config.yaml
train_examples: 195000
image_size: 32
norm_position: "pre"
fused_qkv: false
register_tokens: 2
loss: "cross_entropy"
residual_init: "none"
steps: 7500
batch_size: 64
Rows from block 2 of a small image classifier, named by matrix and row number. Rows with one number belong to one neuron. Each number is 128 + 24 x the weight over its row's rms, rounded and kept within 0 to 255. All counts start at 0. Numbers have three digits each.
After each neuron's rows are labels from the 100 images, of 14976, where the neuron reaches its largest size: "strongest on" is what is common among them. Only what is clearly more common there than usual is listed. The data: rendered made-up planets.
# gate: MLP gate (model.blocks.2.mlp.gate.weight, 768x192), inputs 96-191
# fc1: MLP up (model.blocks.2.mlp.fc1.weight, 768x192), inputs 96-191
# fc2: MLP down (model.blocks.2.mlp.fc2.weight, 192x768, transposed), outputs 96-191

gate.355:129111143131103144118104109141139152151130132162163145119112132105154121117150121112134130106152159137113148154147117089073161143074147123130140143119177167158141111129110106142176139125110134109128104177130141075120120166126163086076150095149144110146111146143144131184068157164112135156
fc1.355:125118153159129154146129109128126147104126126084129128117144135143093150149151171134098104124162097152179139112152142153169100102139116157162093126137094156117118092179146150142121109093115110132103168130138138123106095135113161144137139153105106139132103095100148078124141136169157134116
fc2.355:161129124141088157118165168113122148151066124119132078106118148123129138129113107167147147174107125131101162103126160101108097120092120173141149146117107114095096114116137163128100162176140119130138114119119148140137133162083148109171137160140130163128132169115098142158112158075105134128
strongest on: half lit; glowing rim; cracked ice world; kind: cloud-covered world

gate.226:102137104138137112147098159133116115161126124132095190125133137160151128108155129132172123131120113108155128108143147121099132139101113108087165154170106129145120102112126166150144095117159115163135147137127144161151176154124112129125152117159087156129121099098090122162115085118127143148
fc1.226:166150146119107132116142110121117120172114113119106125132129121138169098136105118126143103138125125161092147156088096121161138157104124082119165160103102115141122136146137151097121111123179140071116134152086077150128067117109107148111106178091130125133119141160117152140137152157146125096
fc2.226:130160086136137140132113129132160113145116134163165115172149150119113119104103173132157132137096123130134159110110135125123104122107179178112117134132118107131126126123131151145139105125096124123099154095172168131158168090149114121124121098150124151142109105077162158087087140124099160128
strongest on: full; cloud-covered world

gate.66:151129124158110129080116104160119124170118145153170151132076161114109076166114159140149150140164091110142152130135115124145120143109113145159093124147171081157128131119127147157112098101121135151131158139114083080125153144165139105122135171147111157120113115115106159126142114111133097115
fc1.66:164144087126117138161135109166143150096089188134105137112130150134120156143118153121105160133115116111114120115187133135086130128132117123106105120140113104108107150128128093137159143164076151153166167118101131096120160119098169175143145102081159088122163089142113146103162120138120127108
fc2.66:128091105153122105083096138131125143123136174110086106109144110167135136109122137129114127133130111137125214150115119111115137143140137118129137131103111134127122149118149077140126158134088111132116100139149144104112097143106089128162119120107132113123143148111090121114118146127128124138
strongest on: glowing rim; cracked ice world

gate.318:164160083132120114126113149120122112153160135091121140137149116118113122134149145109138116141103098145149125071157154144150149152127121132135153159100100094129124132144181119162125118163116106116118141135139135143179086094116100125136133160083144180140166121124112119133141147153110135136
fc1.318:063129155118095105152186121148134161128110118123160125150113124100122162134192103080141130175148151127097083128116126138102141109153121097151113125185144127153124120093098106119135135110134161127146097098120128079055136095116096116141176087153109117135106106125143149120109126115095158123
fc2.318:146148127124124146132116138137187140136129111089149132127096093098077177076138148179147096160122114167157149081153146121092131166146135154164124084133130130107097113140123147150067123134169126135126140093137137118149098165152175119131172150130127104090179157164127167111144178129124120146
strongest on: full; desert world

gate.653:164143110146105149104083131108129092129105150150108183168094114091133133093148135170156129091126093077105135084130124124139146169115145100146183116142124108108139159121115138119135090160147133142139106116126100183115121172169092135099142147139140140094108157126133119145131144165074061126
fc1.653:127125112095122159161092113099159138096133127147131149145085123120130153093126115110140105138087115101094085094141146092142167177124164130150146148137114090170155120107144112110130146128189149114115165133175140133107088040109093124108111117120140142110119161122132143152117161148141110107
fc2.653:107095119153145091142143102134146139100118098120125152112150122137104168152112133128114159127183122111134094166164142148125135105127125161138103105126135119072187112102121132118124092121088094134143157116124086135087118135121181115157141115106115139113189121105089145111130118107156129119
strongest on: ocean world; full

gate.554:141144098148094118130174137116137134188126124117089112116109148135147157165153155109165116127092129146144138129142116168117103134148157092145132084167130119089078125129157156147145128130140131162134149109120144148163171125140158174140149159175160154085124094096121121139146070135117150136
fc1.554:086142131115101140170101144138102143143129149118106161078138150159153155154084135130123133141127159166136112179160133117138124116122096096106103155114138120118110103125136154152142124118100127161162133081116140126114130134110096147088117064142174143104117141134126140126131120171106128125
fc2.554:156076139111156115126133172125145098150106165121111106156160095105163119146087104127155123156114132136120100114121180107116147149142152141182153122171129084157124125115091155131085125103145149086129097102156139137139151139149127122138145097118129140153146143107081125101124092160157111106
strongest on: polar caps

gate.349:164121135117114118100131121115110124143138121160129146128105125156143151115159152151111153141147152134123158122105129150148152128121126111149095108162077154171118125110114103116143096103151109123125116114162141178119114167144107147168113122079132134145140138121136103128176109130141124096
fc1.349:094114116147122110133128141085061092120114116135104116134126106143132184145150101148100096112170157069112146172109117109093149114118127134158120138134141152141093154098097128089129126116156141105145117090093108128132122150127114157146158097148117116141127119146105098139154131130168153141
fc2.349:124108136130109111159132122145161118126105143115148103140141151124090117144152131110096159134070157151153147117098170087124114085129119163195154192185138090112115124161137133142119151146130139131131122122109180114091143141118111118133117094151113102140112121139149114168126162111168138084
strongest on: ocean world; full

gate.120:143164142092134159126116151139111129123114139134113118173123132084144130124105137100131180115139123118077119128107148118107124153158157149078143118121157089136182145135177118153081104124103098125183162081161129152094128104085119132147112148167110148141153117148131122093132139158126115133
fc1.120:125122146116110154123117114163088122127148169125137162084144174086101130101108157116116130119139091114123132109168137135149118101104156116129102089154150155122132110122099161160112101110127150178113114134105185115111142091150146138061123142106104137157151105110131166087089132111171124151
fc2.120:132129095099075134162148141146093101092147073092127150105139134171134138138153159108113105130121124149127166127100144133098118147138120078092115111178140114130085128134091146143165132174128170148103078132153114111110100128118124157094126097156130135140152136110121145141085085126114127110
strongest on: polar caps; lava world; gibbous

gate.110:142106145135142109150133136163112147100056116150119058136096144143126152108145172108159125146099149080118166161146124151131117156139093121113143118149129114164117126111147119069157138103175120152134134073132147119058124098145148131160109120094104132132151137110138145074150144106113110112
fc1.110:077159141102165089156131078082139124133193117094098164121131090157156096167128125148107109118155168177160101086144096129104150115098129161125110111149120123143158147096120112171158143149108139130145090115086151157134156177124166139112135120160162112141127113143110138188145126119125142136
fc2.110:086128117118083110134135131130130135158153131105122130158150156131155099170115118108138142117104148164128109134140097114146107133138112113137110103121132109094111130103115106124135152158133120114135127093104157112105119103126140145174148134129085113081099146133099188139105131166095160139
strongest on: lava world; rings

gate.331:152111126084076128181152148118130126127107112123133122153112155129121141166109073125148165141099156078094106142120125085124118149138084104123175137077117111105150102122142113102099089131116157131163122156118151132109162141099132148088178112105128162113115158113133128151142129159112119141
fc1.331:134140175112165135117159106123087129140107129176118137067140161145120116094143130153163082092125131145137127151144152143156146159134165114097124102119126073058128131166109072132138123164134133128156146169136112129091083134111106125133120140157116138142165135132127141127126166160102145105
fc2.331:061164138120146106140111130153139130123148121113167121172152125113168144145121146119126129139136085134146093107127120157133149115126135134156092133130092148153141133164076125154163134161113171134123138083155133108090135121164117118130140140113173110118143082126148135079123133119153119147
strongest on: lava world

gate.5:129110121161135128141082104134118124131138166141074135133100158108153155126122116134130088132096156128091130155073172118108137164101106157108117126142139148160113143107136156136171137133134130092136123147115096128159159167127094134128150118135126137107119148093169122149092135161145157136
fc1.5:146092118122172097132079146144140112144104164117126155113142146144137149157147160086146124083098136145145154120161135115118132109161125110122141138126163126114138128117084091123133164146109117126104183094117114125161149103139144133097154117153120110126169115180149147155086127145143138159
fc2.5:136130117155112144122129116131105177092123156106113108122125112184114110077159076160165159117142130082158101158121096103164137139133116106131129075164103102136126135138099185105105114094120146144160162176163136141113107140116135125136126166098124136122153153152139173144112145156145111144
strongest on: rings; cracked ice world

gate.85:144139105120153109112087127109117156144151159100124078109120149106142105135150097119093123104106083105119096133104119125117149143094181131102114199080111146134165133148123090141096167131079125133163164133166085126136144093144115125100153104127134148120142166169149131105127102120140131111
fc1.85:108107133129158160114133133124128092152100162151114152104109109106120159097144126106137177158127168150129100111135116108131135147168103083129132092105131158138119154156125142151155123105152142148100072078129091142090165084108121135124117129138134112182108075130088124170157127116141150106
fc2.85:143118142137152136147179146127127152148139135103142157120136168123111095160134132136109121097141098102167110152104101163142125117149122165121118108144097149100105158120121155170103142151134159095162097138161119155089138102157139145098119128095156138095090105143181158093142115085153113111
strongest on: full; cracked ice world

gate.217:121109165127111147098137174108133115124133085136131108095113130186105146124152147153128175101125155087119159133116102144144146119102142104110130145156097092140152101123167134112109107132108142103138134109151134134123115159152107148120141120125116161149130135081128152119154117110119103116
fc1.217:125129122108127137132100148111171142154084154129186115162117172082184155156127129146108112134145080104118113096155119148155152161120118114126141125124169108079153127135161165115138172159094148147106123175154113129144115118104113168085125114107124125136125127155129123128140113127106110130
fc2.217:139117104130119135119113125159120177157132142127157097134117159114151094057134142218134095086096110092101095124124153127182134098091166120123110093145120155128157129101103111134156162094103123150126109140149111068132146166165115088097125119081119135140109161123112114152118102142147155160
strongest on: crescent; cloud-covered world; cracked ice world

gate.575:129123126147122159151116141157158124141178127098160125127078106124140126138075165115111156170135148172140149121120095126154120138119154162157116143133134104188113095118131147150152133112149101150130127144159137118148126119137115156097141146171149125100121143125151125106113150119147091146
fc1.575:176130136125149133146129113147125115128103151100117123132105128114120146135155135131131160140104170139093108168122146093115131094104152125164109147198123115163162128131138120118150140126108114155129112100156163112148136104108092156145120093101119114093103118146173130106111150105144122038
fc2.575:139136146140098146117115113123106151123148118113147154103131114158119157082146153135121116136155090137120130102116122162141088125117165117159097140135111103169102098094134150124146122148153123120160147155133079130139121165144114070132179119168140144125140183094138114139125128122157133125
strongest on: full; banded gas giant; cloud-covered world

gate.532:108123099164133132108084101133147170160160164117129121143129087128162121142120113139102129191113128114146110066131099143165138136119121130125088170131132107118153091184112095124137099128085082127163147125162150115179142108109140150110137143109175098141132113152115135099155121148132102144
fc1.532:145133148127148135097136129103158132176131097139136139159126107128135115112158113120118075134116066141147094149127143124164150133118162086126127161109091121141167114143150121151158150173120131089111124172126112117168114097093146093092113147132142158165161133137106113146121095128138138108
fc2.532:115142118161122127160138103076129079168144131130109159153114115156151128139156117094108124127129117114132074134145098123149186097103130134110110147167132088125127176106124158129162123160151097157102153162132097119098114123120127145174164127131112112108102135128133110138117132151110109101
strongest on: full; rings; cracked ice world

gate.427:171118095160142102124124117155125128105140140121159128107153104140108128117082177122106129173138126101147166099171164123177140118100112144114130158135139126123155131110110147105159099106081077166161158140115146100130107105158116104118121126113131130096168090119120121122109125130117138134
fc1.427:151138138110106118125118151110130164154171127145107110130095140161126106133159144110119119114142082122095151126132142080147138124114156151097149113155133103096114140177108109168107172152153134094153161088108153091133125094111126161148158112100134119155131133140092150154162087139143170135
fc2.427:142137109156114110123100143153138093117167109127130147080148110120130120130139153126129126119166170154103114164094138121137139110144099130123118127134140120111094107100114113135121139116144078105180129127086157161143133156141123140150153170119106118093155097140139113151114103128137139139
strongest on: glowing rim; polar caps; ocean world; full

gate.185:123088141131193118110129139138126139110128135079088123103088123171145115099212170144089118081121102142171111148150159127124111109127149114167125132143154128110167123147102113113127080109117089149121174125139134123173122130131133137168149121157102118160151095157149127125115099145144096144
fc1.185:136114133141134109112133167160100145114096108110148121119117104130139105090155176126124116103149158111174123132143135150119112120120146069168127154104094151145149071145125113099113093122139103119159148144162174142149126111126157121180125116125134157159117072161143115088124108111164130101
fc2.185:117135111091093123122117098136109117149114131167154124124144110149177180105130127117101109169149090155157155118104131093161156098082155110106177084121132095149107146096119089152136123119091114119088096132162123112150153120125129130135156119093129111118144188106140092146153113163111130130
strongest on: ocean world; full

gate.301:151120159119149101158119118101111119137166119143154150097147111125165168116169159149140099155120149117070114156120093150125099119173146095173101107161138106128088135118126160128171086141123128152115140153136098141136100158132158145115166133181161110106118162142119158127117148082144119130
fc1.301:121123139111103142117118150123121112186139076135142176152158136102120093122114127112127104171139146124148126135142121111140123140119109118147106106101139108122121144158115145136199100134181146133155155126180089082152121102166143108127153139144121158154146107114135175145087150069146166147
fc2.301:153131120133178149104136146093142117115109146141111076120175153163145132137132127097132098141150128161099150095144137139097170140122123113075114157115109124100151125178150123121103185171120143154112110123084173147155128134101089112097119113102127153103123107167140096118110108113084165122
strongest on: rings; full

gate.16:184102156085175145103142074117168168129123177133123163155143163121099183130123115131151128124145081114095110102149091134168119187096154108128154149118118113152133115166118145165115093156142098159099143115144127139105116138136120138102137137140138139100128129129098107169114141116112109125
fc1.16:119097149153095083163115150138129111155149090111125107087100160107147133131154172105122122141104124091174132128117143121148112073112075131148125093097140118108136150117137126122115105131143125088167142124124101124163162093101130127172154117105126111147140131154140159094101121103099136114
fc2.16:139152119090114141168104155157119123160143103120162111138121119096160122121126126159146105120111105144107088062081148122156160163133153125103142115116128121157112139129154114157149146113122114080114126139136163086154161117115115117098123142064134118145132117119094176160091113147109128171
strongest on: full; glowing rim; polar caps

gate.689:087157137112139128156156168089069160139126140096066123117163127118133126119136127114101133109134136159152112142114071135103094133117112190146162096145129125097109116151116115112135104113165151099128100142165144126117116119156067101113166118105138101143156156141124149132152111105085155124
fc1.689:107129132132089113116154133163133165149130120101133114161165117144142112121123072116126155151126197156134082144135123134149120139139145122163075124108187143120137086140174157136139151081144127119078142108146185150101149137130151122122090112117118084160122109156134139127123118153154131127
fc2.689:115120120133153124122100103144116148093101117138149130142085126161142142143110152096149113102093120112153084115105131108152129167118114123136148127137144114176144162123139104075149145114141122103143104113143094051132123123130111158157118161120147155155154098104108113137161106155126115152
strongest on: crescent

gate.714:122147148114127109098112153161154143102158134128139176108139103129111131140131103136125109145110175147150136163104156125101121135084144165102108102161122131169100128104104127164119139162168145154130103148106114101119127164158092100127109131087138136120122137091117086144127128124138160114
fc1.714:178112131114135105087088077192094138110105174111106155119123135143135168152132122082118145138137115167163119116163143137099107122167114128119141143102138114145151181162109109122134148165113135151122132121101110097149142150137166091121107109116121104126158121155127118126103138166156120141
fc2.714:144091148108058126124141145131166112158091102142107078134142152119117097133109101138127100132153145099095126144101100129149121120111136140120137140104109104107152125141129195132113118096163128141120136166136131125159145109133113140091179141144091172089123155114152153133164105145117155138
strongest on: crescent

gate.711:073135121114100124096157133100105125151155090142094097125122110105136094144131141097159131115152148086096129156078142106107131147118152118134139109155112105091134075100144117130136095160133173115147097157153145132110118131118098145073167118104151165168089105111135120148151112101101128126
fc1.711:165122108117120107151120127121093106153128140131134127124157097120154099109107157131138100072121119132137155131138118124081157122099157127090151163123126145133129154108138096180129145128114135133121115124126119141151164113117072145163144097150117109110120090136146127140148141160096113197
fc2.711:114129131126124148135155086170152145123089119090108098146140160117103106166134146124134131124108132127138107162150162144153148127112104116162127086138131108133123092099106160124109088135171102117134085156108075102144175135144142115076167144080144124144118147147099139115160090117173126121
strongest on: polar caps; full; lava world

gate.625:136122121095124148140093096145129122122079141120052123131108142108140137156095111103130121096163105113166114147116181089132145135150133144126163127107175147134165142103129139153182112145165144126149160161096104149154146090151109106109141149145123130129150149150151144140104108149162148125
fc1.625:120111151077113132125130152138117110109099120141114130156120156111079159124117112131125120086171172151128132161141138115127142129132157138155112112130160147130114118093097129115133161153164147102122151133106077122154172145126139081130150129132122139158139126124169112138086147154153140122
fc2.625:137142129117149093085103126138116122104098169154142087112131109141093177056114114172154116106127104110124114141116110131175116160110081141100124126168109119117136117161140142126124127092106148116111124114172143097144113125138143173101101132120150113095146115115110182161106161122120118129
strongest on: gibbous; ocean world

gate.167:143101104124128154104133117112083140136134100108106128131101161153142087142128138128144164178132110144122154156166115148133158129129104130132109140121128098126131114121138099104096140103124101128145099184102148133132093129140095126143145090158149115128094152136137122165108125157140109118
fc1.167:133134167119132122114114133108186123145151138137164154126138109119095156128100118134182134158112130117094147127104162136108165110096119129100134129137139116131111090124104137162116138157101164111101135132128134081145095162167117115127096094118093138114169098148137117115141139141098072112
fc2.167:147096137147168134091104108131088156164128134128109188163156145128141113110127116151137088181152110160080069116132091112091149143127134109152117135140140158151118120079139108140131133181141117160141096150088116133123111136151093130117090133089099153164170141139120142117118142139182102102
strongest on: polar caps; full; desert world; glowing rim

gate.40:136107145129163127125094077127158105152139112114113113145127101105146101109100135104098138150106093124141149114165122116149088140150149089152096133112170157138106149128121140152097092117146132155118091122095103121155140134166146131120108105094112097144130140126146121079107175107090077135
fc1.40:156111135097166159148106118122120093138094157183147136115114123140114157116138168095112123105118107134129142114171102144144112153107129139111127095116135111137108133129154110112102177164155155108124136126146125123146103105089172145117158145118109108124156176124122135133130171167110154154
fc2.40:160132133144094138107100161100158105111101171122108097155107133097098117147107102095104084146161090125146092109106139132114125148143106127152131132157136147178153135095130128133125134097145083125120151099098064105160160113135121126126145101082156115139110118154143102113120105115140077163
strongest on: half lit; rings

gate.431:144151118200139124141129142116151127153147159130111098085122133155116113137125118142108146145118172165131105145126132133114124139123093119181102109130149068095165131114172167132136166139126118101130116129170112148131144136150113135128137102143129167120129158141140159164143184095103098060
fc1.431:160092138100167122079148099109121164122133122113109150100156088150123118168126136115132119135101127184100146114147141100123108125157130157144134119092127109126103136091089127157096110134113166145109114111130114111166123135115138118127103151117138156134119129107150137115127142099154136165
fc2.431:086161113135133133095128106116095100130115103154121111123128089120118101139128093172165088126120093112133116114156130139154140162150111059113077148118100109114118120164112136121135128179153136195149110149127129150188089092162112156121138112080167145125114138130152123092165113151148118078
strongest on: polar caps; full; cratered rock

gate.546:095124066167099144161165129088104159181109137181113100116125145141107133159113200097147137149105099113101166147127111137130132099135123124148127145100121097129150097127139147086136121106122107116133088090121126160114139171132111124118125109093115146127122120107109110119138115128169097147
fc1.546:123171092104101147098105126158119134106164094140099135117107118127127080145120112159106141123119117162092155104144148142145147100139087103114095160160119140128126135171103141157132132107120105130109125115093128111151139136157153173141118131100127160145102141125086134165158145066131126098
fc2.546:094110095118128106125131135068168156174118140151145128119149106159139111097160137156158115082122165117117094103107152144125167163092119162116094135121147121114084089114137113146133123136168133158113107106100167135149147107118129136108101169164143138115140112163116149166100183144091115144
strongest on: lava world

gate.364:161143105107130074132121148128111101103064139105168070145143117120137104137141160142157129143133108121104150112131140118158147139148148107099136166095135136130147086119159107131126113153119145122141097105129119124074110117126109117129140103128116113131163129120127105105127131169083141092
fc1.364:117118111126141131139144106136077111118108149149132115109128112123128136175164124083141145160092122133124165147144135107118171138158139139127168163076100183163195121135159106105074115148077141126126159122134134133081086092145132128165146147083091108135150160150162110113131136163134141105
fc2.364:106136149096138128115115089124143135094120137100155135169115096124190142174108087140104087107108126114123065123138145148153131153102140124131147151131164141081144151166126148106155115133078089146137145117164124138138131142102114140152089099145135159099126129137106131108143099126157123103
strongest on: rings

gate.43:063123145178114097131144135133137120143122104147116125164150128127101128135105121113109131110150137146145143165087148106138111154119127116164099088126145157113129125088105104128166072115144122105141144134144120128110108111086154092102109156161131091168096132193129141147164154115117103139
fc1.43:138150133124094106106133128165094134123122096132130124127192150099147126171107111159136120118176107171166121113087144152103145132106138086136125081141131145107164104131113140091157134117140132108119149128141071136127127128128112116084106114175130089133160139160121092164117128127132085155
fc2.43:133134113109198108117119098152112110151147103130177146087120127186113102048138152119118100137134143113142142109161126160154124128148139105077138139137091118105153142108092132134128105154065119155129126163166108119095124116141114131091111148135115108136131103106128158149099139128101118161
strongest on: ocean world

gate.720:126106103167130164118110133140173127089135119138133129114143145110134092156171175100150136144103126143154165125139100142144121115111152107132104192116121119153136148150115085114147130109119145132124092103133189114113133125146169134155106140109153132117134165109128154134104119114100092132
fc1.720:160119138097133168165107115144105116088165130136142098145160143127139102157133152115101123131151105074104166110087173129106119179160153150105142140118148145100160131112096149143092140179159096120140167162087125147088092141135098138139103131128087116148168138100165130116102151132157110110
fc2.720:123128140132093176112165141160084126134112128090107158173134130103099096138129150136176111144132145152127163131105159130107111134090133148162115109146116128146130135099146144139128137096113081111121124122149161101162151108127115170138095121142106143092129176146122122130134120165106142108
strongest on: rings; half lit; cloud-covered world

gate.621:151101160137133148167143131156147098119099132111092106136119137119166162147086125094115162098113126170170128127120142096077116154144124129101139106109125181141138104075141116083138123139079122156120160113145091113159141150152103110123104144117127110149078118151115122104178126142081122103
fc1.621:118129174152152156145109106109110107124149159137131134129155112142102118135134097135093174102113134143144135132117152115102129145090161149105081138125103151133149159112108116155081168150110116138088093125159131104149166128116128115131156131094166109158116143104139137156084137112101135086
fc2.621:106085142106079134120159124128082119141101143107135112118147139107150181093123163124163155108151157125165128146155082079123172156157142115136117183093153117115135114153138150160119102136098142128140156116111099142123128128138155167130103129091134118122127112136116107106137108093169118110
strongest on: ocean world; half lit

gate.86:150134107123126149108104137102170158164121144136133127155127096090130144109158133100148074142104175148114106075165090129160161116129161139130104133123149093126074108120145117168136099096154109113123135092135176158128146134138088105176135140135135124107102092129151173147139114118142152107
fc1.86:137135102090140103154139128143124130109132111153138130133127128156104136186100150140153134112103098130106118141122119158117104161106136185137137061122124123148161120115147102116125163119115147134128161116133108111121165105132196115100115095087090137148149167120108132112125168154122089190
fc2.86:153139072121121122117127175128116131079151160102126144127165115061153138142121147132130119153129127123081201112116125110106139119127130143104165119123125148117142128176119095144129105125135130095130111063104113082149121153128121111132127149137128116153191146105120177137116083138099106121
strongest on: full; rings; ocean world

gate.107:162123163109109139123140111090128171134151156115106149120090143153138110138153102134159152151130084128145117136115140169142120150146138145109127163107144084142114107160124116145134118090096094150142152180120158118126127150139168123085182123165131148120042167154160114137142101089144147163
fc1.107:153128151171141164157155147135131131191166174186119132131119153119123123099132147106125156165108114140108130116094131110126122113115104089107157120156141139159130170140115134119147128111135104121104115109146129116120163146116089146106108140129114087122087092139122158106169106159099109119
fc2.107:148137142130139160130176139137138115114092096128172102172120118144121138135115122081108125121073168139164126137107137146104081122121129144102129118130096105120131139168146139156122145116145146065128123099143141133120131160140142121153113135151105143094131087127113131130131141175081119154
strongest on: polar caps; full; desert world

gate.42:143098128166161148127120132196114099102154116174097116151144146116154158116130111100117161121101128125102107179129098128110135125111077131174113155136148136134144161083131153130148157164121124122138081150118109100111148147161155159136131133106114137114136137130136146112093164126110123134
fc1.42:141116133133136119101151149067105107138139130093153153127133119155111114162122107133086118132117109177109122162132114157112096108124183118113125117170109123100130157185116116139129097160142126140099139150097159117138144131154067139100115124178139130151147139106115138157161117118124101114
fc2.42:120109112141137133110068117165139114132123136120134168115115121110130094147169095120129171146110097117150088117126112091090114146123129140151161126129127074143117111109131131101103096099181080116159133103159112109118099155092156140148156140141082116135122092096155112132108137151155121148
strongest on: glowing rim; rings

gate.294:178129163139154120138089137131147144129110139099131169115047157143142129153119104111136181180139133094174115107111117138145124173154095153132152120098149103152122144138134151126126113152108113100129134157167124117171121149174133133100110116167157139149169109124146109099157148138140149150
fc1.294:152105142102122131142118131114092135156175123191169103118194125130135100109093148144120103096139146127114117102127129162128125121124148131165163151101103136119134068112153086152093162091119138150132097128142107161104091117143120146157110126133151104124129131121134105129164141116087161118
fc2.294:110130140139143086115100110109112118141086127171159123112099104153116133070143072164150094141128154133112132109127121129161128152155143126134155135087140119114157133138123134129124135129074069100095173139118144162135129113115145128152125135149100125121151110161167137122132126101110143126
strongest on: ocean world; gibbous

gate.150:057171150114076091152133138144130126154113096112139141125123147107097137126175170131136121123098141147078174106120100122178144123115081103118165104112123104152103103118151151100123125129123124131156129117102167149111097145152150110147147108100141128101110131111115180147130130132181139097
fc1.150:135104164140137093136102150150118102088140134115093120167133111092122068116142099138113145170134141129117146149111126123161140108143145134140165155115184138128169096140108118112126115124108133135124117108150189167142121153191136136157117115134128097100123111086139135120117106105137136118
fc2.150:123092125132134106046118121109114133134152176146128127070151133109093111150115108136127155123156144122077124109151109161138095153154137098103156117095149120131113108127139108084137161132090119115156107141143144110128119121132139129127097100107123119129102150118100110138099137139163084104
strongest on: half lit; rings; cracked ice world; kind: cloud-covered world

gate.495:151091134111153119082076137120145170131102118126118146100135143085091145137127130104154179128110125120150116154139144083132159139145152155098113169113168147167102145128143114116129097144124153130119142136074068110140118106109119091136146103141156108114098109173156149114072113156114140108
fc1.495:150125136083157107078092132150108132106089111151085137093129126096120135124121167123117169124122133110168093141106113095138121121143159143141140187141146125127121115122083079111114151134102167122153139122115089149151177104098101090136122161142132122116132095148140117124095123142144140126
fc2.495:125143140100154118077116103085127143101121110161103096139124113167126157099112102141168104106116120090113097105123121122176123161115083152108108106145116140088096108191169149136132089096151151141095157165138151110128127101102133192093129137125130130097138119123121133118101156143093161100
strongest on: gibbous; lava world

gate.433:118081130136096109163127133057120114152094139138096126129108089129145107120156107104083121147108122117116149195119151131107157108108088125139123152111116131132160094138120102153116171134112137157118163114145107128116105154162104143147096113147120110113111140127105159162174117155160148136
fc1.433:149133146090101127131126122109080087152131116136144166131137141120126143105132119154112119120112155126125128089101109136138097112142153082111146107066092142100119160147136124147091090169100168138096103115096084108137160123135142140132124127113105094150145099138123127148148138170131132139
fc2.433:105143133069093131097136143149104158091130103075134092133144113122145104095146122143166132109092116127137212093112132145114114150128122125163124086120123152114119165136085103135139168134155136113126139126153134110120140109104132128190109124128101106123096103151141158146117143137087115145
strongest on: rings; cracked ice world

gate.177:130106119137138136097089140133116170128113187116097146118116085145138096146130111129139127160113158134173123109111126097115145089167152131136102130153110127118102118094093115175109152121117094072142110140086113106119137174155128111119113098119128141164116074179109133106135138130121181107
fc1.177:108085160099172172128122144128113152150123166146077105135149142117115132099156133100142143078117118173103123158115100115125115110128118135117116131149106109098151143140115134149108120135093122173114135078139130146120130118117116083149151125089132093119083136143139147137115123105136169136
fc2.177:118108112129119115111140132136159119144078114136131143162101136155113119161107155143115108112145135076143053165106153120148140089097145121134125144153152138100125099108142126096154146107130148134112136158144111148147140148116100120133155149127121105128079151132129063127115162146158126143
strongest on: ocean world; glowing rim

gate.207:116115154139092107146091122121136132132111087156121146145129117115118139131104103135155136148148084097113170157133093147124150125108117147150104119161166124115149068119136085140145107087146140085144120137145142160053149135157133163087117144153104109146094138116138145153153132109070118157
fc1.207:138134164104116139152099139153168144104114153097118090107114131112111108086134139140111111153092107176116114125151113139167116083126132124161118164130103117074140102180155154129117115136080106145148127124166143109141151098132188162157135104128163145107118097125136103084131111097199126118
fc2.207:158146129105087155151139171120136140174120156127128137142118107094089132184110085150125134145171136129118103157109157141062143136118142149121141119148144091102134118115092153145101108161170147133158151141128141158139157156104136110092154168160097132146114182154145152129116104151118101112
strongest on: half lit